Weights of a small image embedding model: 64-pixel images.
Rows from block 4 of a small image embedding model, named by matrix and row number. Rows with one number belong to one neuron. Each number is 500 + 25 x the weight over its row's rms, rounded and kept within 0 to 999. All counts start at 0. Numbers have three digits each. After the name is the row's rms in percent of the matrix's.
After each neuron's rows are labels from the 100 images, of 14848, where the neuron reaches its highest value: "responds to" is what is common among them; "lies over" is the class under the peak. Only what is clearly more common there than usual is listed. The data: rendered roads seen from a driver's seat, with toy cars, trees and houses. In brackets: how many of the 100.
# fc1: MLP up (model.blocks.4.mlp.fc1.weight, 512x128), inputs 64-127
# fc2: MLP down (model.blocks.4.mlp.fc2.weight, 128x512, transposed), outputs 64-127

fc1.123 106:473549537502513530545467482474483465505531494465458540483518503526458493524488532477536507477460521523521504525513518524522473503461479484477511541519500519509476542502510489522497524513516516
fc2.123 106:491485517511544504458529507459510458554514515471486541520527483473518506520517521475538481498477534517497511510502437476477462515481502481542472472522495526509485526483499501536479510511475477
responds to: sandy verge (69)
lies over: verge (73)

fc1.271 094:553471452475519515522456503485484478471466488512473480500488474556513490531530527453489511532454498552490480442470503475516495503504534528499469475505519505533500485522507527486530515517487490
fc2.271 132:511485492450485518518539491473485445467504473544477486485488498554529512520493527529495477491470510518541486465515494436514478524494508501513450470505506522516537478497502512470516485520477512
responds to: solid white line (55)
lies over: road (81)

fc1.288 103:483503522478523510484559516487514465487509479526498497490473455500533511485410487483511491513559526455521466504481509518480489558535486528512491485503505490504504486499544519518478524508512485
fc2.288 090:486516569499501500522547479482491480521501535467507517444535497531566458515448509531498544509486507492511527518497487482484481473534497485481490509513501511474468513549544499518523510484509515
responds to: truck (88); vehicles: two (81); dusk (69)
lies over: truck (41)

fc1.18 106:520507514502496505474522518516498482481517521480508517475509539482507523561490504515479487511497517519513529484472536498500506496496542569520471497485535451491532505463502503464521509485490492
fc2.18 118:485533524498529483511497496519497530507517472477493487468504498478458491457491507540505501458499457521460525524488532524502491456487482555486516509507477497508474524483522526447492515475507563
responds to: car (84)
lies over: road (79)

fc1.78 101:492465472490516514514507504482543537504531517534470534487485449507556489495493545527476511523512489553476478519509523520521505497502507548469457480492488503474460522490541519452482537487533532
fc2.78 113:547505481491510521518480505486533530430569476510550499497466512519534494533509475451535488506510506488511520550499490468468487492492527524501518476513500506502468492482535517467527470481495495
responds to: bends right (67)
lies over: verge (41)

fc1.179 084:505483473516492493543484461541505467477483480525486488535507519474518487536489499474486440475518498500494468497527528536510484568469500529484508497510479546502513502471532474507527541504523512
fc2.179 085:513482488477462495471530513523499463514492496432506435512492476468531497504529535492508529503489525498522508477509479487512465543507462509546528473544478508501490516488515468489493485508512503
responds to: car (84); vehicles: two (68)
lies over: car (46)

fc1.398 102:488481460531506512519517480498505475461497471483510534482524492509502484541486528492473524521493493458532512482506510512477516480529492489491506471440446499491517530462485474541498500520503501
fc2.398 091:486470506499464495541502477516503508536458515510518514466497477523452466470513524480483512462508505523467486530530497526492522418500519465502495467486488464568455511522502483493522531506522511
responds to: dusk (71); vehicles: zero (61)
lies over: road (78)

fc1.314 100:479521517472483437513488488461447512501496526530519546564487513513523531501479494477512489523524486524518530469546520510487477514458524522471491491486499482495543487503482482520497501497499475
fc2.314 118:487507512498485492528478461529507506479532499484538514510506487522521499522478466483483493515513494538511455479503507479442464457496468492493540434491548475503506477490518474514490484485482479
responds to: vehicles: one (98)
lies over: road (94)

fc1.30 098:509525453528469522497495508543511502508472528468465544504490483480518469513503509498525485538484486479485478535435476442504536520502514467448515537502516502492494509505457506485493522515507490
fc2.30 098:456500530531466463500511507532543501467486448500501505495439506536473524519548518477482499522465462508524505463452534506476540493533503482522547476516502510517508520512453515496519477494484461
responds to: vehicles: zero (39)
lies over: verge (51)

fc1.275 093:496472468479510528471516506486471494478497511480531489516510513485541556490504492522470550542507482469541496520487489512453514495494504504501500532477512468486550494524533522513463474477489477
fc2.275 109:506480481490475515504542504488457469463478532479490488549489513507532447507510515524480517519446477539539500511500501505525489559486495523509446471470520460493544508479481531493507499528499536
responds to: truck (88); vehicles: two (81)
lies over: truck (44)

fc1.31 095:523503494510493453511513483526485477490530546466449536525497467508506516470518501469525504490496489492509518529506480516527509515488466451496493507499501541470449499508505480505441496516528479
fc2.31 123:531522477515501523461491459493463453519500521506465484518540515531502496495480472513517547513512549532511498549478479471510541520472501451499546506452500480490506554450510527473498542509531516
responds to: house (75)
lies over: sky (97)

fc1.126 088:507502545490526485560527534527524498499492517489491492497478530536554501499505469508487543483447498518455479472500456485531491504474473479494447500484479494509498499508522509486473482521505488
fc2.126 102:518485509497546551521489471509471481464474488519516511538526513467502493524514475491502546479485511518468529498505467477466492550484516508503491475452503531484488492445470467509503490495494483
responds to: vehicles: two (90)
lies over: road (82)

fc1.81 121:524507486487474539536459519527484477472485529526486518503524458508485476465500485508476507540448478472523474525509477498478485507505503533505533474471533465456494518507495485458500476544504512
fc2.81 088:510511534502447483507466545510526470464490482541526505499496460544507506503523546491516474508515482532485488562536464490490484463495524477495535488489521495491501490508496477509523486511463504
responds to: double yellow line (51); vehicles: zero (30)
lies over: road (99)

fc1.499 092:507494478504514487529511505497488477468503469500521504484518525498476533517512466516522522458456458441446520583486526481479520535515540477497506549484556501510534518502485495499502534526495459
fc2.499 107:454555490453448508565490547499449501507498496448498511491531528523457488519490438500493510532480482462495520482509493461508508513501543552496502524542514491461484507494480477510509521494484471
responds to: bends left (65)
lies over: sky (62)

fc1.169 081:507517518505454527516504506503488495497490513480484511460540486504494517474551459471531537498446529493522507505514478463519506545520485510503480511508448507497539500518479475514467488459514438
fc2.169 090:459519471461520520522486476523469532527509501497546515516528459537510454482488495472496514515505472475520491502512476475480514512500490517520445489467464523501502481529499507506466511522491491
responds to: bends left (65); double yellow line (56)
lies over: road (86)

fc1.490 120:513477508519526500490493458485450498506500461530474502510461546468515463544477501510498482505477532515545527468485492490513469522497506559565467540532503475461494459480440476490551493504538507
fc2.490 090:466504520501507529488485503497522448479525515512486528496472508467491502492499497480505511533533502493543508454491498466452459476521496524536542461495530487503532501447491530521466480544535485
responds to: car (96)
lies over: car (52)

fc1.305 077:517492484495565516481538486496479507511509489496492533527494508483496513475500497475538545505532496507487543484462529476495516517503534534534530545494503479513479528506477530484469472482506520
fc2.305 084:480509490518504485515474485497474525503513508465468504448535491495524515539478508513507546484517481501468502519469500445538483534477498474525523482495464484486507491524505492449462494522450502
responds to: vehicles: two (74)
lies over: truck (45)

fc1.119 101:541524501494485478512478486513516487477468493522494476501491534457478497508490477470497503512542520443516531497483510478523505492504554531513532509492510519462500520497502482475512508453555500
fc2.119 106:488460477473482496492466493493500465496521523524505477479508493509501522509513509496457498529505493441450517504540489489502527502436520518540506469499502468481524537482522508490465506522532426
responds to: car (88); vehicles: two (83)
lies over: car (45)

fc1.108 088:497498453492508492522539536484485535518483498495476536491512485517475479484524523488494516475496543532547509466525506551544511471476460515495522485524490537493454515486469494508511522502511538
fc2.108 088:509479501505473494505509486515466533528530452475493512492508508491485552454539476474458492515522503499528484478543479502509577483497507501485501489504453559524516528505497498494484488503514501
responds to: crossing stripes (94); vehicles: zero (31)
lies over: road (94)

fc1.289 081:497469510507534504491503515520498490479515497513468503518504516559531434520508535449496488530458466474515503514518476489496549497479507516549520469473516520484547531536497500509458502506497486
fc2.289 074:463460495526514498462490500435451468551509512500482503510501454493474489508483532484515519504518546555476514506502501517528492484555517521478519529535514513494507500503498515478478473482502471
responds to: dashed white line (52); vehicles: zero (35)
lies over: road (75)

fc1.75 112:495507514530497548481506486463490513478472509538510503509493522520507512453540509479475491505484485459541522517459480490439509451545498498504522495534525543490494470555538509531502547470506513
fc2.75 147:510510513535511479473494504493502481513451512520472458479541532522502524463514503538455440447543500496500513489505503480500490510491458488476519476486541473534520487545466542498482511485502513
responds to: straight (62); vehicles: zero (31)
lies over: verge (62)

fc1.216 118:509489487494503511524485506472487506501502478507477475537490511514478456492486482460580439534527473486487471502537519516490486548483487498520491532537530512489518528538535513453533499469487491
fc2.216 099:499509482494502484457517505430531519487498487488516448511477504528523494522529478505513493542473521469493497474529532499526443511484493527524500470471549495506545497504513509462545500507498495
responds to: double yellow line (52)
lies over: road (99)

fc1.171 102:512552458470532471507539502537479518488500520553537510552521485505490487498499528467452486485486504460479543484488495547517488556477488519451517505531472505502503498523448512477497501486507524
fc2.171 074:520495508494510479479503523476504543506457491483543486525498478477478470441545493537506537514555524486484521495555517502536486473522521509477505477513450475534522500512498472521467474442504531
responds to: crossing stripes (61); dashed white line (54); vehicles: zero (30)
lies over: road (84)

fc1.373 097:478547497514490481488536542462526479540454495532518549506487533496492484498474445497462510501493502475478505516513513521494532534506550492500484482539567497511489500493485548461497510481511536
fc2.373 103:516518505515500503504496501532517519552546503449510514480515510506513488513442508468540510523466507508530522447485502469534493462525472533516473454487504488535500550501477520500475495502481543
responds to: car (83)
lies over: road (74)

fc1.154 122:422527502539481555553486494495529500475493521528488517502446517502552510544485503486460513521490533526485475496511485523497482513518477517459550508493473546444517488493489478495474493483491516
fc2.154 118:537491512499472517537506545498505494510481517480472514524472539482473505544514495494496472495488520551537482509522537523495479506507508487481503470481529501534488491505490536520526511524493474
responds to: vehicles: one (72); bends left (67)
lies over: verge (46)

fc1.326 081:555514527495537505472480464465503529479489491508503466486524543534494499516473530486513496525481476491471493493517457475519505516497492526480524532530479508493451463484461499492499523483477516
fc2.326 119:530509530486486549507514490483506512506499473517509554502512521514489488514517457465490475506478498502473507507499503517537497479512513454452516512562489512518468491494525474495498536507473540
responds to: vehicles: two (75)
lies over: verge (72)

fc1.183 113:511553479495481503460501549500474493497491517521499483465451522545486464472508452489486491492494466520462487492511466484511518536498500530502499479497502566529496477484461524520481535519494509
fc2.183 140:483521519482506548501543512510510535514487499505480522502503526532534505492486474478493472521500559473474475494466461532500510441483510474483546506538522467524508502452524539544481464534454453
responds to: bends right (70)
lies over: verge (88)

fc1.453 083:528486543493520481546561516520534446469510479488513486498503536560479468465485499439468488506534509500480481477509542525511512486495520493463502518529470526494480509504463476517525487445492542
fc2.453 083:508484514485478522492466492475466514444476476496524501495478485482473535506530478468482462451478511523533503475505508535526512470487518512509512509508462477490473519544503484480500526507513486
responds to: crossing stripes (82); vehicles: zero (35)
lies over: verge (41)

fc1.102 089:470494485511555514479494519502517530537454500498525505486510472503516475449526499511485487479506515473493515533522496533529476460518519555568508492471458473478460503478473495500495481567516463
fc2.102 089:467481449515472494507468515512489534469483486504538514530465506464512501499497480558484485470541469516499482530501484536541485447469524540505506476515530534479498518530466495498541470481506491
responds to: snowy verge (65); bends right (61)
lies over: verge (88)

fc1.494 099:540501489532475452511532511529528474489535501485492543478501461503510472536500475474506521498474539438486521475482531517512504540489494470523495496490501513507535551522543509489522543492504461
fc2.494 093:483511489511489494479471518510506500466531507475495485476503510500540461534486490530486536536525489513527497502512495458499504523514501457520499494491516491510454525507522548544492536497525521
responds to: dusk (79)
lies over: road (64)

fc1.29 114:497521478527482502502489488516466515528492526496470546483489549526501498493524510455511486511428467512493470517513480506503487458498530505470468491455492550472484487525458513516519545521528538
fc2.29 108:519501490490472487485496494491507487502546489527501491517467504527483525493474523533499507438465469535536490449481492454488525526482519490502484534443523444525489503509475484524510471495532561
responds to: lamp (65)
lies over: verge (50)

fc1.71 112:461502482489499485475468450485524497508491463492481529540516486485531444462464533521484467505541492538474494535521525528492469523503484517476552486489506504474445475471491476512525494451487529
fc2.71 107:473471528513463509531485514518541559504497497488454488496511489481525455466485501500539526511515499511503530461492533472494427520465499542493529537531453526511508511513475485447477531493501507
responds to: car (82); vehicles: two (79)
lies over: car (38)

fc1.190 107:485516495482508495500535524547511517509454459493527478457485513509445481504502496483450517511521502531488510467472570541505520461467486504495510519544517510511474508531504471487558506506542539
fc2.190 083:504480504524499527504519548509461521499501500536570518535481461513495493528523522485494481520499467515491511523513457553517520441499508478463473522487559462481466510514494468520518477494475500
responds to: vehicles: zero (85)
lies over: road (85)

fc1.15 111:487489456496485498549508492521500521525499483484476523501483505499479502545503533498445516536504478487531506508485500483507508512500523476457544450481461486432503501488534453470506475508486553
fc2.15 100:487485537548499507532474500519527501483526524534514498509527469505454480528501555490439500481499497504495479484494508509479512460531500511515519523517503488502495522507522436484539475510443524
responds to: vehicles: zero (74); bends left (64)
lies over: road (84)

fc1.184 105:495522466515508493527469523517503588507499500494489533475489504477460517527530490535475504471491484510543516533482510542513521500484510508487501518522470486514523499510508503493506555500519463
fc2.184 093:492497522518507488516472487525492510490502518470528519485485482484482446510480522471508500506474476522476506484462524513520509499503528503512494552477502509502455535508509456450561513463510523
responds to: vehicles: zero (86); bends left (71)
lies over: road (61); verge (38)

fc1.506 119:485513500533498509490497508477511555508486516514483519486517499533503481540493518465514533506508474535524483519462522515471497502548471544497479459539544499495508483548491507477526508480501505
fc2.506 094:502508513480513513480526486515490513519503539513502538549516507484536507492508501502482503491516502469520528475526499478500458484525523494494492494482473495515478505517515544537484553500446491
responds to: vehicles: one (75)
lies over: verge (57)

fc1.215 083:471525497477510490515479487494502509495556494549491532519524482484505500520507453494463510538537449492499497514523460495472527501462537481512548478531441517502469499492455496480497505516489524
fc2.215 095:499480463501494535525505508480487523504519503543509495541463474486500477461504484504503520523531474519465506501506483509562464525485532504512543485494489514511542450500511486507544538525479537
responds to: crossing stripes (52); vehicles: zero (50)
lies over: road (73)

fc1.107 112:537474491469506514547489522534518503504477467518495486450523511464492457511531469459525511497479515483511442456524470524522500513536550533500513509472477467505554517471537521506479517495486485
fc2.107 096:486453498451536478507512499479483458473515492506484510483493537495508502534490498552507469493478505512534486466483503496517455536455563478475511490540519520484502476502510532510509505513534494
responds to: solid white line (61)
lies over: road (91)

fc1.195 088:496477498447492505478483558469496543524538486456475537469498470476488543511466472511503535492486465485499532466523486498558491505527516525498509486491502452559504480550491495488494474466504460
fc2.195 082:436504522466481492540495523477481512503469482526441506477489493516499514481495493533490482522508533523486477498509483488494482516516511508534513492459506513504468561511502497462472502456486505
responds to: dusk (92); vehicles: two (69)
lies over: road (99)

fc1.321 092:535482510475464472482507494476502491517494495519508504486461486497503528477488508447490540519495473547523552516540549493517495512537484466499516455515544512518466492494511524504526513487467471
fc2.321 093:468547521458515457551482479508495507470548502477514497496499522509501482447524501491523514509458480504502469524486514450517532532518474525485501494512538474516492504521504486467544496508494461
responds to: dusk (73)
lies over: road (100)

fc1.212 094:542482514516516484483512513459490526504499446494473495479488509501519481508475506515544481512458506462495485469516468513496490539531494504518528475503475526524490465529479521510460473493493498
fc2.212 114:506505434462531482501531525432506501510546479498474501451526490573455488516493506497503497497510535516486513492506525483500501481512473511473506526516503499528478484497509527510499507540472511
responds to: line: no line (51)
lies over: road (100)

fc1.240 110:510493508479481519538543457472514495501560500483504554495457470490542481542502493447520510490491507475451455502486483518502475476488508509534476516522537542500504517534483527484563488514468487
fc2.240 089:491488504467509522517506502509549535509548478487501535489498473506511499516533489492465480465482523460495465487496516512474503521502490483504466529509512510495467542504508462457508518525499501
responds to: house (60)
lies over: road (85)

fc1.45 104:495520503486475498489523508521450494508495510482512515518467507524465492472519507519483499515476528511549501489463523498494493507469504500459495516506542488559550541496455513551511485473532534
fc2.45 085:437525497504445491448471492506497481477531531487518475508508541504500524424493502497500504514547438480490495488490501484496497510467494483495491477506544500508459474548538528433471491518486517
responds to: bends right (89); vehicles: one (74)
lies over: road (74)

fc1.375 108:514517479491464520513462482534493485510528536522486502496475458528494506482556517506457503482501542481509504520486527531495462502539530529497547500465510500478524493489461472546471543488489494
fc2.375 121:488492544505498519481462494477490525519465524488505487555500496502474494529484532529459497483547535497502479492504501517514486446490491524498520497508542492460539488554472462537540452524468528
responds to: vehicles: zero (51)
lies over: verge (74)

fc1.124 097:544444514516485496469465461504517467459483502508488520544529499476494478486510514510536511505497487469530498510493511506516491520467508485480523491568511565520521526553499518524482526492490520
fc2.124 096:521483478510538476469557489477470502513523526543469471527523479477504477516452511559501487531483476476482482489505430465538509525476489496480499481529455489503501491535516528478460509509484499
responds to: dusk (67)
lies over: truck (29)

fc1.5 104:480478483503506506501461536479504531502534508483514518502518477513480519508554463494492494478473533483532496530556463480524461484521470558529497460470510507466484502512486517470483519479513501
fc2.5 082:538473528463498499488491504508505555502535465510485518515522498544501484480498524512518500454501489486517456504525516484458536514494517499513536464476509508473514498471480494452516527446504496
responds to: solid white line (63)
lies over: road (95)

fc1.248 113:467481487484509543472458462485478486493521471495463555450481524530490541501543519494492535532477507509479488493513504517515471509444498458508539488496488570501505501519489538534484507532478489
fc2.248 126:519476524504516514473491541493499503531519534520471481510519484540468468482520491482489500483513538474467525497524502510482537492484514520519461523516540479457519485471521481498494507542468512
responds to: dusk (62)
lies over: verge (82)

fc1.358 107:481534489456494512433511507442509488517498464495502469491511528492496499523494488462491521514450482478469513486468470532529485508493479489497522503496536501498484502511517535542502527515498515
fc2.358 119:492489502498518484493526464471509488512484477449516497488525554509499473514529504470472477511488530458475484477505512499485514428504514481477529536502499472511483461482509552506526529519499501
responds to: vehicles: one (95)
lies over: verge (57)

fc1.351 095:462522469508538459509502506536512507503501507472471509504520478521529531529505524493466508537480471461491477489470501505502493530525505511512550526510468477498495478532508475501461475509521509
fc2.351 085:523467518487484519516491454488485493517473495466469489487479470547480524491525548479466496450504522485491491542490522524527497444525511486476485512523530510460440490519539483498529466491529486
responds to: snowy verge (73); bends left (73); crossing stripes (52); vehicles: zero (46)
lies over: verge (70)

fc1.438 082:569475489483468472498495481467491485509522522466516508485472456524491513514506517518492498494520505479546521502485508525588546496521425472490493529505498532496471503503486457485452517525492452
fc2.438 089:491491483516512490445513469534445525524501497483489492492499489540471518474515534526503504536524468482534500492454470489507531514519456463534500465455474491520529486504451493505494564482478496
responds to: dusk (87)
lies over: sky (83)

fc1.339 089:517468497472478495482526537525496495460551461503481525450510518471512468550521484446548523526469479500518488500503470525531485486467497477503510545486564520503495515510475525478500522462446481
fc2.339 097:462511514488501490532556538432516509489515522502455508459495503509527478483516515501521488476502521518497459503517505479456491531468509477506473472467510508538501515476477495469491495466494479
responds to: crossing stripes (65)
lies over: road (100)